Weights of a small model that predicts nearness at each pixel.
Data: trained on larger renderings of crowded toy scenes, 45211 training examples, 70.2 epochs.
Rows from block 7 of a small model that predicts nearness at each pixel, named by matrix and row number. Rows with one number belong to one channel. Each number is 128 + 24 x the weight over its row's rms, rounded and kept within 0 to 255. All counts start at 0. Numbers have three digits each.
After each channel's rows are labels from the 100 images, of 14848, where the channel reaches its highest value: "place" is the part of the image that holds the peak. Only what is clearly more common there than usual is listed. The data: larger renderings of crowded toy scenes.
# convs1: 3x3 conv (model.mid.1.convs.1.weight, 128x128x3x3, each kernel summed), inputs 0-127
# convs2: expand pointwise conv (model.mid.1.convs.2.weight, 256x128x1x1, transposed), outputs 0-127

convs1.57:128128128128128128128128128128128128128128128128128128128128128128128128128128128128128128128128128128128128128148128128128128128128162128128128128128128128128128128128128128128128128128128128128128128128128128128128128128128128128128128128128128128128205128128128128128128128128128128197128128128128128128128128128128128128128128128128128128128128128128129128128128128128128128128255
convs2.57:128128128128128128128128128128128128128128128128128128128128128128128128128128128128128128128128128128127128124128128128128128128128128128128128128128128128128128128128129128128129128128128129128128128128128128128128128127128128128128129128128128127128128128128128128129128128128128128128128128128128128128128128128128128128128128128128128128128128128128128128128128128128128128128128
place: bottom left

convs1.125:128128128128128128128128128128128128128128128128128128128128128128128128128128128128128128128128128128128128128255127128128128128128255128128128128128128128128128129128128128128128128128128128128128128128128128128128128128128128128128128128128128128128255128128128128128128128128128128129128128128128128128128128128128131128128128128128128128128128128128213128119128128128128128128128
convs2.125:129128128128128128128128128128128128128128128128128128129128126128128128128128128129128128128128130128125128000128128128129128128128129128128128128128128128130128128128131128129134128128128132128128126128128127129128128126130128128128133128128128125128128128128128128135128129128128128127128128128128128128128127128128128128128128128129126128128128128128126128127129128125128128128128
place: middle left

convs1.54:128128128128128128128128128128128128128128128128128128128128128128128128128128128128128128128128128128128128128177128128128128128128139128128128128128128128128128128128128128128128128128128128128128128128128128128128128128128128128128128128128128128128164128128128128128128128128128128128128128128128128128128128128128128128128128128128128128128128128128128128128128128128128128128255
convs2.54:128128128128128128128128128128128128128128128128128128128128128128128128128128128128128128128128128128127128000128128128128128128128128128128128128128128128128128128128129128128129128128128129128128128128128128128128128128128128128128128128128128127128128128128128128129128128128128128128128128128128128128128128128128128128128128128128128128128128128128128128128128128128128128128128
place: bottom left

convs1.4:128128128128128128128128128229128128129128125128128128128128128128128128128128128128128128128128105128126128128255128128128125128128176128128128129128128128128128192128122128128128128128128120128128096141128128128128128128128128128104128166128128128150233124128172128128128128072074128179128128128128128123128120123128164128128128128128128128128128128128162128127128128141127128128235
convs2.4:128128128128128128128128128128128128128128128128128128131127128128128128128128128128128128128128129128127128058128128128255128128128128128128128128128128128212128128128130128255132128128128129128128128128128128128128128127129128128128128128128128126129128129128128128131128127128128128127128128128131128128128127128128128128128128128128127128125128128128125128128128128127128128128128
place: bottom centre

convs1.87:128128128128131128128128128189127128128128128128128128128128128128128127128128128124128128128128114125128128128255121128128128157128187128128128128128129128128128179128120128128128128122128128128128128128128128128128128128128128128122128129128128128128255121128142128128128128128128128180128128128128128128128127128128157128128128128128128128128128128128157128121128128128091128128255
convs2.87:128128128128128128128128128128128128128128128128128128129128127128128128128128128128128128128128129128098128000128128128128128128128128128128128128128128128128128128128129128128134128128128138128128128128128128128128128127128128128128128128128128126128128128128128128179128128128128128128128128128128128128128127128128128128128128128128127128128128128128127128128129128127128128128128
place: bottom centre

convs1.42:128128128128128128128128128242128128128128128128128128128128128128128128128128128123128128128128128128128128128189128128128128128128042128128128128128128128128128065128128128128128128128128128128128128128128128128128128128128128128128128128128128128126245128128128128128128128128128128128128128128128128128128127127128129128128128128128128128128128128128127128127128128128128128128255
convs2.42:128128128128128128128128128128128128128128128128128128128128128128128128128128128128128128128128128128066128047128128128127128128128128128128128128128128128128128128128128128127129128128128149128128105128128128128128128076138128128128210128128128081128128128128128128139128128128128128128128128128128128128128128128128128128128128128128128128128128128128127128128128128128128128128128
place: bottom left

convs1.121:128128128128128128128128128128128128128128128128128128128128128128128128128128128128128128128128128128128128128255128128128128136128223128128128128128128128128128128128128128128128128128128128128128128128128128128128128128128128128128128128128128128128255128128128128128128128128128128172128128128128128128128128128128194128128128128128128128128128128128198128128128128131128128128128
convs2.121:129128128128128128128128128128128128128128128128128128129128127128128128128128128128128128128128129128060128000128128128129128128128128128128128128128128128129128128128129128128133128128128160128128100128128128128128128083129128128128129128128128126128128128128128128224128128128128128128128128128128128128128127128128128128128128128128127128128128128128127128128129128127128128128128
place: middle left

convs1.106:128128128128128128128128128128128128128128123128128128128128128128128128128128128128128128128128127128128128128255084128128128130128189128128128128128128128128128235128128128128128128128128128128128128128128128128128128128128128124128128128128128128128255124128128128128128128128128128140119128128128128124128120100128202128128128128128128128128128128128206128086128128128090128128128
convs2.106:128128128128128128128128128128128128128128128128128128128128127128128128128128128128128128128128129128092128000128128128130128128128128128128128128128128128129128128128129128129130128128128137128128102128128127129128128079129128128128129128128128120128128128128128128210128128128128128128128128128128128128128127128128128128128128128129127128128128128128127128127129128127128128128128
place: middle left